python train.py --input="log_mel" --win_length=400 --method="mae" --encoder_activation="quick_gelu" --encoder_head_dim=16 --encoder_fused_qkv=false --init="kaiming_normal" --optimizer="muon" --muon_scale="match_rms_adamw" --batch_size=384 --lr_schedule="poly"
Rows from block 0 of the decoder of a small masked spectrogram model, named by matrix and row number. Rows with one number belong to one neuron. Each number is 500 + 25 x the weight over its row's rms, rounded and kept within 0 to 999. All counts start at 0. Numbers have three digits each.
After each neuron's rows are labels from the 100 clips, of 14848, where the neuron reaches its highest value: "responds to" is what is common among them; "peak in band" is the frequency band that holds the peak. Only what is clearly more common there than usual is listed. The data: melodies that start on their tonic, played by one synthesised instrument.
# fc1: MLP up (decoder.0.mlp.fc1.weight, 768x192), inputs 0-191
# fc2: MLP down (decoder.0.mlp.fc2.weight, 192x768, transposed), outputs 0-191

fc1.450:500428500500500467500500500500466500500500500500500500500500500500500500500500500500500500500536536500500450500500500500500500500500500500500540500429452500500437427465500462500500500500500500500500500573500500500500564500572500500500500500500570464500500500500500500551447500578457500500500500500500500500500500450500549541500500500500500500500500500500427500500500500500557500500450500457500552500500500500500500500500455500500500500500500500447500500440500500500500500538500500500500500500500500500500556500500500500553541500500500500500500569500500500536437552500500500500
fc2.450:500500500500500500500500500500500500500500500500500500569500500500552442500500500500500500500500500500500500500500500500500500500500420500500500500500500559500500563500500500500500595500500500500500500500500500500500500500500500500500500500500500500500500500500445427500470500500500468500500500500555500500500500552413500500547584576500500500500444500500500500500592500577500500500500500500500500500500500500500500500500453500500548500500407500441500465500500500500500500500500500500500500461500500500500454500500500559500500500500533500500500500500500441500500500500500500500
responds to: pace: fast; harpsichord-like
peak in band: 2000 to 4000 Hz

fc1.477:500500500500500500458519500538471583500500500458500500500472525500500500536500500500533500445500460500500500500500500467500500500427536500469500500535500500500500500500500500540500453500500500500560500500458500500525553449552423500500500476500500500500500462500500500461531534500500536500500534557500542500500500452500462478500500500500413500500500500469528500500500448500550500500547441531471470530457500500500500458500500500465465474500500500500500500500500455474500475500500500500500518500500500500500500500500500500500500466558500500471500500527551500523500500553500538500
fc2.477:547500500500531500441500534426500500500547500500500500548500581500500546500500500500500500449500500500534500500500528500500500500543469500500447500525463534500500464500534475560500500500500500451500500500500571500500500500500500500500449500462500500500500500500500500500500550500500541500500500500500500467536500553468449500500500500500500500500454500500552500500500500500500500500500500469500500540500553411500500536500500546470500466532500500500531500500500500500500500500500537500445460448500500500500500500500500459500500469500500500476500440562500500500468500500500500555
responds to: thin (high-pass); white noise; pink noise
peak in band: 0 to 250 Hz

fc1.171:500500500549500500500500500500500500500439456500500500569500446500500500471500549553543500500500500558500500500500500500500500500500500500500500500500468500500500451500500500500500500500500500581500451500500578500500462473500500500459532500500500500539500500500500500500500440469500441500528540500453444500500500500500500500500546500500500500500559500500500500500500500500500500500554439500446548500500500500465500500500500500500500500500500500500500500500538500500415435500500500543471500500426500500500453500500500500500500541500455500500500500500500500552500500435500500500
fc2.171:500500500542467500500500541500500500500556500500468464500500500500500439500500500500500553500500533500500500500500500500500500434500500500500500465500500500500500530463537500500500500500500468554554500500500500567500500529500500500500500500500471520473500500500500535426453500500451500470500500500536500500500500540537500437552500483434500500500500500500500528500500545500500500453423562472500500500467500500500500500500500500557500500500500500500471461528500500500500561500500500470500500443573500500468500472500500500465500452500500454500500549535500500438500500500500500500
responds to: square lead
peak in band: 1000 to 2000 Hz

fc1.544:500500451577500500500500564500500451500500559526567500448500500500500500500500500456500555500448500500579500534500500437500500500500500500545500500469500500500500573500500500500500500457500500500500500459500559500500500441500500500458450500500500466552500500500500500500500461500500500544500500500462500500500500500534500500500500447500500500500500529500500500500500500431500500500545500451500500541500500500470500500500500500500500431500500500500500542500447500473500500500500456500536500534528500538500500468500500500500500466500454500561500500500500500500462500500500500500
fc2.544:500500500500500527453500442500500500500500500500481523559437452500550500470500500444500462500539500500542458528500500500523500500500500440446454472463473500537500460500500500475500536554500500500500500500442452500500500500558500500500532500500500540467500540500500500546500460500500537469500500500500500552500465500500470500500474500500500500500463500500486500477500500500526500500500468534500500500500538500528540500463500500500500500500500500500465461500500541500516521500555500500500429500500500500500463500546462465500500500500500554500500526500549500500500563527445500500
responds to: the note A; organ-like; clipping
peak in band: 2000 to 4000 Hz

fc1.219:500500500500500500500459500472500467500453500500500500500500500500547475500500500500560461500500454500500500459500500500500500500541500500500552500500500500500500500500500529500500500533500565500500500500500500500534500500500500500530436500544527500533500500500500469558540473500500500462452458500500500500500500440500436500457500538500500531500530525475465551561500500500500445500500500565523549464500500500556553500500527500545471500500500500500500527500500535540451500531532467500418500500500500500500500500500500500500500500481456500539500500500500434457500500539500500500
fc2.219:500500500500500556500500500547500500500556462469531500459500500500500500463545500500500417500500551453500500463500500500500500500500563500500500500500500532427564500500500500500463500443500455500500500566500500547477544500500500500500500500500500500463473500500500471448500500500557500500500500500500500470500480500500500500553571500500500431500500500459500580500500500500500500500500537500500500500500476500500456467500500531444500500500457500500500500500500500445500500500500500448500500523500500500458500500559500500500500468500500500500500500500500529500438472500500500500
responds to: staccato
peak in band: 1000 to 2000 Hz

fc1.483:500500500553457500573500500500500451500500500500500500542460500500500528500500500500500500500500460500500500500430500500500500500454500449500500500500446500500500416500435457549500560500500500500500500500555500500500558460500555500500500464500500500500556500500500539500544500500500500500447500500500500500500500500500500500547470500500500500500500500461500541534500500500500550500500540500534544500500555500543500500500500500500500463533500500500500500500500500500465541500565500500500500500447500500500500570500560547578500500500500500500500500500500500500500500500500500500
fc2.483:500500500535500564500500445574500500500533500451500500500500477500439500500451500500500500544500500500500500500500500500528500500554500500500500500530500500500500500500500500500500500500442500500500500500500448500500500470500500500500447548500500500544452475524500465500500500500500428576500539456458500457454500500500449500500536500500500500500470500553500500500500500500500500500541500500457460500500500500500452500550500500500500500500470500571500563467500534500547500500500455500500462500500500500527500500500500500500500473500500407500500500500500500500500430500500500500
responds to: pace: fast; bell-like; white noise; pink noise
peak in band: 1000 to 2000 Hz

fc1.661:500464550500500500450500500500500555500500500500500500500500460500500500500500500500500471431500500500474445445500500466462592500500500500500500500529500500465500500500470454500469500451500500500500500500500500500500500535500500547480457500500500500448500500500500500500500541500500542462500500500472500500500564500500500500470500500500442455500452500500500500500533500461500500500544546500547500554446537500570476500548500452462466500546500500500500467500536500500537500464500500526472500500500500500500500500500500500459564468500500500456500500500500500500500500500436500500
fc2.661:500500420500500500500500456520500500500528500550466531500500500500500469551500500500500500528500460500500500500450525500500500500463448500500529472500500538500500536500500445476500458479500500534473526500549500500500526468500452500537462500500500444455459500534500500500500451500500471500553535500529553446524500500500421500521500466465500500500436454500540500500465500500500500452500469500500563500500500468500500500500500500500471500500500500500500450500500500569500500500500500500500500500500500500500500460500500500500500500500500577532500500500531500500462500547500500525
responds to: white noise
peak in band: 4000 to 8000 Hz

fc1.199:467500500472500556500500500500500500500470500500500500500452500500500500500566500438500500500551463500500416500535500500500500538500529472456424500500535436470500531500500522427553500500540580500500557430500532472500500500500452452500500500465500500500500500500500500466500500542500500500500500500477500500539500500500500500500500500500544500526500500500500525500500500500444550500500500459549500500537500500446532500500500500500454500500467500500500500543500500500547500500500500500500500500456500531463500500500500500476500500500500500469533500500552500500527500500500500500
fc2.199:500456500500500463500500554500500500530551526559500500500554500500500532500500500500470500500500500500440500500500500500500500500500537500555500500477535500500500466531500500500552422500475525545540525500500500500500500535460500500500500500500500500500500500500500459455500530522453500500529500473462500500440500451500500551500543500500500462500500547500563500500500500458558500521500500461500500500500500500534500540542500500440500450467526453537500462500500500500500536500500500500500530500453500500500500500500500549500500500500443500464500500543500463500467500500463536534
responds to: white noise; mains hum
peak in band: 4000 to 8000 Hz; 0 to 250 Hz

fc1.369:500500500500500500500534500500536500450500452461500500500500445500500547500500500500543500500599500541500500500500500531500500500562500453535500528500500529500500500546551500418500500500500500500500500500500500545500468500466500500500500500500543459476500500500500461442552436500500500547500500454500500500449551500500500500500471500500462553500500500535500500500500500500450530500500468500500500500469500460500533500530500546549458500500500500500433500500457500500500556500500500500451461500500500500500500500500500528500500500500500500500500500500461467468500500500477454500
fc2.369:500500500427533476500459563500500500500500500500500500528500500500549500500500500563500500467435500500500500500461523500469500500500553500500500500500500500500437500500448500500500500551442500500500500544500500535500500500500448500500500500500500500545500500500500500581500554500446500462500500541446500500500500500500500500500500500500457500500474500500500500500500500500500500533563539500462530500500500525500500538500500500500531464500460500576537500500500500455500500500500500500442579500500555500500500440500500500500500500469500500500500500500478500500452454500500500465
responds to: pace: fast; staccato
peak in band: 500 to 1000 Hz

fc1.688:454462500500500528456500445458500500500452446500533500566500500500500500500500465527524537500500500543531547540500500500555500500500528446500526500500500533500527419500500500500500500500466500458500500500468500500559500500500500439500462500547550500500458500500455500500500465443500454550543500472500500500527452500474458500467500472457500500500500500500500500453500500500453500537477500500500500500547500532474524500500535538500500500500500451500500500500500558500500460500530500500500500500529500500500524500500500500543500500536500500500539500500500453500500500500500500500
fc2.688:500500554455455500462500500500500472500500500500500550500500500473500452500500429500500500500500500500500500439447500500500442500500500500500500500500500500500572528453500500500500500460500442500500500500500500500500459500500500545500500500500551500500500500451500500500500525500500500500530500500500539500500500500500500455500458500500500500500500558500451500500533500500500556435459500500500500535500500500500500500500500500500464500546500500500500500500500500500535500500500500500500500500578565530500500616500542500453500500500500500500455551500500500500500547544465538500
responds to: pace: fast; vibraphone-like
peak in band: 1000 to 2000 Hz

fc1.141:500454500500500500500534500500554546500500562500500500500542500539500544500500547439435423500500455458500500500500452452500500500500574500500500500500500500500500500500500500500500500500500500500500500500543500500500500500500500428500548500500500551500500500500500500500500500500546500500500500460500438458441500500460500500500500500500500500555500500500500500535500500500500500441500430500500532500500456500500500500500500500545500560500500500500454437500500500500551559500500500500500500500500500500500500552500500500500500447571500500500500500500500500500552500500500500500
fc2.141:500500500500500500500439470538500500500500500500500500454500460500588500500500500500500500500422500500500500500500536500500500580441500500500466500539500500500500500500500500500500500437500500500500500500464500570500461500500500555500500500500500464500500500446475500544500500500441500541500425500500500549500500500539500500500500500500500500500500500450500500500449500500500442558500540500500548500558500500500500500500426500500545500500500500500500500500500500500500500500500500500500559500500500500500569500500500450500500557500500467500500500500500500552500500500457500500
responds to: pace: fast; square lead
peak in band: 0 to 250 Hz

fc1.334:500568500500500500500453500500555500500542500500500500550500557564500500465500500500533500500500500500500465500460500500500500500500500500500500500500500500500500500529464500500500500500541500500554500532542500500500500500577442448500500445500500500500500500500500472449500500500500455500500500500500500500500459500500500500533500500500500500500442500500500545500542500500500500500500500500500446500500432500587425500500500467500500500500500546500500557500500500500500500449500460557500537500557469456500500500500500500500554447500500500500500500500500500500554500447500500500
fc2.334:500526500526500455500455529474500500500500525538500500500541500500500500449439500469449500500500500500500500500500500500500500500500500500500500500500500500500500449500500457500500500584500538500500539434500500468500500466500500500500500500500473500535500470500448500583500500531446500500528500519500456500535500525500500500535500500500500500500500439559500461531500500500500500500528469500581537473462500500467500549469500500436500500500464500500500500500500500500500500500459456451500500434500500528500454550500500557476500500500500500500500449500500500461532500500500500500
responds to: staccato
peak in band: 500 to 1000 Hz

fc1.318:500532558500500500500500541500500467500470467500500500500474500461437461456500500500455500531530541500500500500500525500500478542500500454500500500500500454500463500465500500500545533450543500531453500500539541458462500500500448500500500500500500500446500500500472500500432500542441534525456500500524531500447500500466466500500458500464532500500500542500535500500540500530500500471552500565500500500500500500470500546500500500560500500500534500534500500529500500500500500500465500500500500500500500535446551500500500500500473500522500500500524500529500536500461500474500500463
fc2.318:447548500542461500500500500458500543500500500466500460500471500557500528500500500460462546500500500500500520500464500500500500500500500545500500500541457500454500448536500500500536500500500500564500500500469468500477452500500500500500500500500530500500500500436500500459531500457471500500500500500531500500535500500500545500527568475500500500500530500458485500500460530500467530500500429500565525500500450526541500500500500475456500500444500476471500500500500530527462500500525539531500531500468524464500500500500527530500500500500500500539449467500545500500526500500500537470
responds to: square lead
peak in band: 500 to 1000 Hz

fc1.603:500500444500500538500442500524449430500500500422500525546539500536500546500500500541500500476540500500500500500500500457500469437460500500500500441500539500539500500500500541500500453500531500500500466500500462540537500500500500500500538500550500460500500430424500535500500500500500500500500534477500500500500463500500500541500500500500500500550500500500544500500500500500500500527500500500500538500500500500430500453500469500500537467500500500500521479500500500500500460526559500542462500500500500553500500500500500500500529546463500537500500447500500476500500500500500500500
fc2.603:500500500500500500500500459500459500500500500542500500468500500500537500500500442500554500500525500500464500500500500540547500465440500550500500500525500534500500458500500500586500500500500500543500500500408500500500500500548500500500500445500500500500500537500500459459467537500500500500500500500500526500539500477538500500500549471500458500500500562500500524500500500500452453466465500470500452500500500500500500500500500465459500547458500500500500500500500475500500556500500532427500537500500500473527533500500453500500500500500455500500455574500500500463461500500500500500
responds to: white noise; pink noise; vibraphone-like; marimba-like
peak in band: 500 to 1000 Hz; 250 to 500 Hz

fc1.686:500466500500500500500529439559500457500500500500500439500449500500500429500500529500500475468545431544545457500500500444530544500552500500500500448539469500500464500500500500500500525448554539500544500500465500500535500500500469500544561500500500500500500500500500500500500500529539500500500500500571465533500533500457500500472500500500500581500500547500500500500536500500500534500500474500542500500500500541456500500500500447500500463500500500500500500500500500500500500534500500500464500500466500443500500500466500500545500500500500500500500500500500450500500532500500500500
fc2.686:500500500500459500500500542500500500500500500500500542500500500500500547500500500500500500500500568500444500500500500500450500549500500500500477500500500500500500434500500500500500500500500500500500542500462500500437549500500529547500500500558500500500500500500500555500500500500455500557459465500423500500500500500500500500474500500500500449500500500500500581500468500500500500500599500500500452430500500458560500500547500500500453500468455500500500458500500444462550452500500500538500500500500538500500500500500500500461500500500500500500500500500523500543500500500442500500
responds to: staccato
peak in band: 250 to 500 Hz; 500 to 1000 Hz

fc1.40:457500500500500500500500500500500500500436500500500527500442538542500500558500500500500500500500571465500462500528469500500456500414500500500463500468500500500500549526556500500500459444500500500500500500536500500459500531541441500500500464500500500425500500468500500500500500500500500438463500500500500538500500500500539500500500500500500500500500500500500500500500500452500450457500500500440500535450500500500500500500536500500500500500500500535538500500588500500454500500436500500500500500500500500500540500545500500500500500500500500500534469562500548500500500500500500547
fc2.40:474500500500500500500500500463500500533500476500500500500500440500500467500500500479500500500500500536500500500558500500500555500534543529473500500468500500500500500500500500500500500500500500449474500563543500500500500500500500576500500500467500500500416443562534472476500500500500500461500500500500450465500473500500500500444537500500500500550500500500530474500470536500500500535500464500500463478500565500500544500500524500433500533500500500500440481474500500500500500452500458500500500500500500500532531500500529500448500467552500569427500500500500500500500500500500500561
responds to: the note A; tonic: A
peak in band: 0 to 250 Hz

fc1.416:500465500500567500451500540500500500500500500500549500500500500500500462500500500579500500500500459500500500500500500500500500500500500500500500500563500500500500500500500500500500433551451500500500500450500500500500500450500560500500500549500500539500500500500455500500561456500500500500500500500500500500500500500500500500500500500500500531538500500500570500541500500500500500500500500500500500500500500500500500500500548500500500500500557500455427425463500500500500558531500554500549500500500500500500458500500440462500500500500500500437422500500559539500531452500500542500
fc2.416:500452470500433563500500500541500470500500524550500500500500500500500500500500550500468500469478500500500500500543500500458471454500463500500500500500500500555500445500500500500500472500500500500454500500500500500543500500525500500500500500500459500500500500574500534472439500535557500500467500533500500500475500500440500537500458464500500453500500500500475481500500464549529546500515500534500500500500500500500500466500539553445467500500479544500500500458500500500500525543467500500500500524500500534500500542500500500500500523500566500461552449568500500500500500500455500500
responds to: square lead; clarinet-like
peak in band: 4000 to 8000 Hz

fc1.615:459500500500470500500500500500500500500500500532500500500500500500500500500538449500500500411500500500570500447500500500500463500500427500500500500500500500500500544500500500500500500464500500557500429500500500500500435461500531500500500500462500500500500500500500500451500500435448500500500558439464500500500500500557500500500500500500500500500545540500500500562452459500500500562500500500500500500535555500554500543500500500500500500500500500500500500463500579500500500453500500466453500500500500500500500540470500500500500500500500500560535500500532500500533500500549500500
fc2.615:542500500500500500500500500500567500500500556500456500466464500500500500500500500500500500500555500500500500500500500438576500500500500469500500500500445500500500500500500500500500500500472435500500500448500500500500500426500500550548441548557500500500571500500534500500500500459500500500467500500500500500500500500500500500558500500548500500500500562560535500421500500447462570500500500500437500500500500500500500532500500500500500500550500500500500500500500500446500500500500500500500500500540500500500500558500500500500445500500500500500500500500500452443500500500500500500
responds to: staccato; bass guitar-like
peak in band: 0 to 250 Hz

fc1.196:500500534500500546500458500522521500500541500500500456564500500530500500540530500500500500566531500500557500462534557500500500473544500500473500500500524500500458500500500463500459500523460464500537566500500500500500500537500469547500527500500465448500500500500500500500500500467428500500559500500543500500500500500500458500457549477500538500500500500500500500500500500500533500475500500500524500527429500500444525500500555525500500500500500500500461500500500500470538529500429500500500463460500500540500500500500500500500500500431500500522500533500500529548475500529479525500
fc2.196:500500500439600500500500500463450500528500500500500500468500500500500433500500439500500545500500500500548500500500500500500500435500540541521500500500532500456500468500527459500538500500500470500578500500500500500500500529500500500500500458500500443500500467463468500500500500456535452500500500539500500500500500571500559500500500500500564500500500547500500500500500500500500500453500500500500500500474475500461500428500500500554537500472500500500500500544500500500544500500500500500500538500500444500463500500500500500548557500500500500500500500500561500500500500500500500500
responds to: thin (high-pass)
peak in band: 0 to 250 Hz

fc1.325:500533473425455500500500500541500500500500500555500476500522534500500468570500461525500453464500500500500532500500458500500450535500500500500500500500500500500549442523442468500500455500468500543500470500472500500500500500500555455500500533500463500500500448500500500500500500500500500500500462500500500500500500500500500467572500500500464454500500500500500500500500473500500500471535536534500500469462500500500537527500500447500441543500500500500552500500500532500554500500500575533475500541500533500539530537500500500500500500500533500535500500500500500500500500555453500470
fc2.325:500500500566469500500500500549500500500542500540500529500500500500500545472530500500500538500500500500500500500535500500439500564500500500500500500443548500500500500500440500500500500500500500467458500500500456500500500500500500500500500500472500500500458500500500500500500536458436500500500500500500560500433500500500500530500549500500500537500500500587500500500500526500500500463537472500451500438533500556542549500549529500500445500539500500500525500500573500500500500463500500467500500527551460500500500500448500500500500500500500500500500547500500438500500500500500537500
responds to: staccato; marimba-like
peak in band: 250 to 500 Hz

fc1.460:500547500462500534458500500500447500500543500500500457500500500538500500500500461500535500500464458478500436563500549500500500500500500529500500500500500500500500500500500500500471500500500500500460500538500453500500500530443500450500500447500500535500535471500500476500571500500549500500531500500500474526500522500524500545411538500564500500500500500538473500464500500500500465500556500500449500500475555432500438541500500500500500500500500500500500500465500500500500500500448500500500541500458500500500500500500500500500500500463500500500500500452500500500500500580500472500
fc2.460:500500500500500500449500500561500500500500461426500458439500500529500539500500500536500539500500500500500500455500474500531500472500500500500530500556500500500500500500500528500500500500559500541500546468439458500500500500451500528500500500500500462531500500500500539500601500500535476500500500500527500472484500500537500500500500550500476456500532451500455467530500500500500500544569500500500546500500500500535463500500500500500500500469500466500500524500500471500457500534500500500500467460500459500500500500500535553500500500500500500543500500540500500471572500500500549500
responds to: flute-like; sine tone
peak in band: 4000 to 8000 Hz

fc1.333:500563500542469500500500500500500461500500500500500500500548500500462500552500500500500500500500500500500578500500500500500500500500500500500420469500500500500500623500500500500500500500542500500500500500500500500442500500500500557500500500500500500500500429500500500500500500438500500445500500500461500500500500500500500500500500500500438500500500500500500500500549500454500500500500500500500500545500500500500500500500500500500548500500500500500500500456568500500500500536500542597542460500500500500500500500500550534500464500500500456500447557500500500555500500500439500500
fc2.333:556460500500500500500500500500500500500500500430548500500455500500500445500500466530500500540500500500469500500458500500560470500500527500500543526500500500500500500500535500500500500500469500500547500500500500500567500500500500500500500500500463500500558563500500538500500500500500500542452500500500450500544551500500500500545500500578500500500541500500500546500500500500459500500500500500500500500500500500433500500551500500500500562457500500474500450500446500454500500500500500468500500500403541466500500443500500500548500500500500500500500500461461500551500500500500500500
responds to: flute-like
peak in band: 500 to 1000 Hz

fc1.467:500455557500500442500500500544500500500500553546500535500500539448500532500469467449500500500500500500500500500500546500547500500467536477572500444535472500500500538500544500500500500500433500438500500500500500500500500500532500475500500500500500440500500431500543527500463467447500500500500459500500537500444500578500500500500500500500500500500500464500500500500500547500500500523500500500500538500536543500500500500500500500468539500457461500500562463465471500451500461500500500500462500500500500500500500500500500500529500500500500500500530500500500534500500500542500500548
fc2.467:500500500500500544551500500474447500500548549500500500500500464500464523500500561500500500500500500500500500532477500500500547500500500500454500537500592500545500500500500538500500454464554457440463439500449500500471500527500500500500500500500500561500500564530500500500500500500500500500500500500500500518500474500500500500500500500500478500500500530500500500500500500445500500500544500467500474563443500467500500542500478480536500500500536468500500500500500500500500543474451535500536500500500500500459500450468500500549534500500500529546441500530435500500500500500500500500
responds to: pace: fast
peak in band: 0 to 250 Hz

fc1.212:526479500500471500500451467549500538500500471500466500476441500500443448500477500530500454466500500500500471500500500500475500500470500500500500500500500500500500545500500500500576500500500500529500440500500500500500535455500500500500500500500466500464500500500531538500500527500500500528500500500500500469556500500500500500517500441426500466500500500527500500500540527500500500500500500454500532571467500432534533463500526468462500500500500526540500500527550500500551522500500467474500500447500500500500537500500461529500500500500460526527500500500500500480567500500554500562
fc2.212:500500463473500500468500556500532500500500500529500500532500455500500500500500500500500500500500500500500500500530500500457500500500500500500500462500538500463455500500462467500500500500554500500532500500558500500500468444500500500565500530500500463440475500500500545500500500500500532500500500500500500439554500500500500500500526480535535500468525539500500458535500475500536435500550500462500534500500500475556500471500500452469500500535500500500531500500500460500500544473500500555449500500460457500533500535500500500500500455500538500500500413500539465500500500441534500519
responds to: white noise; oboe-like
peak in band: 4000 to 8000 Hz

fc1.75:500500500500500500528500500500500448466500500523500500500500500538500500553405533500500467556500500500500500500500500500500500500528500500475442500475457500540500500500500500500441473442542559500500500500500500500500535500546500500500500535500500479472500500500571474500548464500500500500553456500500527500527500500500457500500545476500500500500500500550500500500500561456500500500471500475500500500465500500500500544526553500500445440476532474500522500500500500500500452500500500500500471458500500522500461500500474500500500463500547500462500500593468500500500500523500475500
fc2.75:463500526537500500441461500438562500500500540500500500552500414538500500500500540500533470500500526475500500500500500548500500500500500469500500465500560500552500500500500500500500500500500553500450500466500500500500529500500436500462500500535543471560500500500500543500500500500500500463500500500500500463500500474500537500500500564500500500500449500500500500500500500539500526500500551434527532500500500476500545500500500500500500500454500500453544500533455500445500455500500500500500456548452500500500500500500500457500500500500500500500500500500500500559500500459500500500
responds to: the note A; tonic: A; thin (high-pass)
peak in band: 0 to 250 Hz

fc1.202:500500500500500536500500500500465547533500440541500500500500500500561545539500500500500500500500500500455465455500500500500500461462500500500453500545537543460500500463500553550565458500464526500500461500525457500500500541500500500500500500500500553500500500550441500500500471500500500500466500430462500540500443500500500500500465500500532500500500456529430500500500500448500500500460500500500500500500500500537453500537500500500500500535500500500500500500548500547500500500500461500500500474553500500500500500500556534553500500500500500500500451500500500500500500551500500500
fc2.202:500500468500500500500500432466530500500500500500500500500553466500528500500500463500500500500500500526527470500500500528535500543455500500500500500500500500500500500526500500500500546459500538536456500500500562500451500500500455500500500500531500500500500551547528500500541500500571456500500500500500467500500500556534500500448533500500500500500416500449500500500500500500500466539500500452500500500470456500500500500500529541500533535500500500542448471500435500500500539500500529452453500500438500500534500500460500500471500566500500535465500500469500500500500548500500500500
responds to: flute-like
peak in band: 4000 to 8000 Hz

fc1.233:547454500551500500500500500500500500500436400500500500500500500455500500500465500500563500500500500552500500500500500500500500500450449453468426500500500500500500500500500500500500500500500500500500500500500500500500500462500448500500500500500500500500500500500546500500500500500500500500500500500500500500500533500542500500500500500469500500430553500500500544558500500458500500471500500500500500500500500500500500500500500500438500500500500500429500425538500500462458500500500535500500500500500500454500540500567537500500550550500500500500500500552500500500565500552432500500
fc2.233:500500500500500500424457500500500500500500500500500500500500500573500500500500500432500466500555500407500442500500500500456500500500500451500537500500500500565465500500500470500500500500500500500500426500542500583500500565500500443500500500500500541500500460564500500433500551526500500500536500500500439500500500500500500500454500500500500500464500500500500500500500500500500500500500500500500500460500465500500500500500500500500500500500500579500500500500500500500500500500500573500562500500500500464500500500500500500538468500500500500500500466444500500500448500500500500500
responds to: staccato; pace: fast; quiet level; oboe-like
peak in band: 0 to 250 Hz

fc1.736:566469500500500500500500546500500500500500500500453500557461500500500500500500500500500500500500500500500500571500500500500500500500500500541500457500445500500463500500500500500500500461500541500500538500500500558500592500500553500500500449500500500500500500500500500500500500500500500500566562500500442500500500500500500500462500500500500500500500500500409500500500500545500500451500500500500500500500500500500500500500500500500500594590578500500500500500565500500500500500500468500500500500500500500500500500500500500500500500500551500433583467500500500500541500500500500500
fc2.736:500500500500500500500500500500500500550500500500543500500500500500500500533500500500500500579452500500466559455447541500500500500500500545500500500500500500500500450434500532449500500500461500500500500433447500500500500500500500500533500500500500441533500500430500500500500500585500500500500439500500500500500500500500465500500500500500500461500500562500554500500500500500500545566500500547500500500540533500500500500550438452500500451500500500500500500466465462500500500500500500500500532432500500500500500536500500500500500500500500500429455500500500500549500500500500500500
responds to: pace: fast; tonic: F#
peak in band: 4000 to 8000 Hz

fc1.503:500500500500544500500500500500500536459500451500468527547459500500456500500500500500500458500462500500500445500500541500548469500500500500467500434452500500500500461500556500500500549500500441500500500500500529448500500543500500500543469500549531500500500500500563536500469500500500566460476546500500500500500500451500500436500500500500500500500500500500500500500500500535500500462555472500500462500500542500500460500525453500500500500500500500500500500550500463500550500552500439500500500447500453528453500445463500500500533467500500500500500500500500500500500500500500500540
fc2.503:500546474537500527440500476500500500500500553500500421446537500500500450500500500474544500500500500500467553537500446500500500555474500500500500500500533452500500462547500500544557500500547500500500500500500500500500500458500500500500456500500500500500500500560500477525500500500500500500500500500464470534500500500472500500500500451500500449500569500500446529500500543500500500500427500500500500500500500500500500565500500500447500558500466500500500500500467500500500463500500500500500500500500500500550500500500537528500450500500500463466500550470500500552500542460500500500
responds to: square lead
peak in band: 500 to 1000 Hz

fc1.91:500519500464500500468500500500533519500500548529500500520500524479500476518500500500500500520527519500500527500500500500472440561519500500500500530500466500500500500551470500500500485535500500448479449500500500556473470543463500451500500455512500464554528500469540500500452500500500525500472500457500500500471500522500500466500500473470532455525448532543500529500521500500531536535500433500522474476474546554525500533500500440520500500455485500460500500500475540500500500538500500500500538500460500500500500500500524500555433500500500500482533500500467500480469500500452500480
fc2.91:500527562481500500470458536500500500437480523500465500459456500535500500500500500551500500500474500532552500500526439500541500550500500526535500535500500500500500500531401500500518475500500500500500500475500465500500500500433459500543500500480542500560500500500466548480440500500500500500500500500525533552500465536500500500500540468480500461500500500500500500500500500500500537500500500500500521500500500500500500500556543500526500500500447500538520535500500542466475454500500500500500500500543500535500500529521500500500482521500519500500453549500451476532500500461500528500
responds to: flute-like
peak in band: 250 to 500 Hz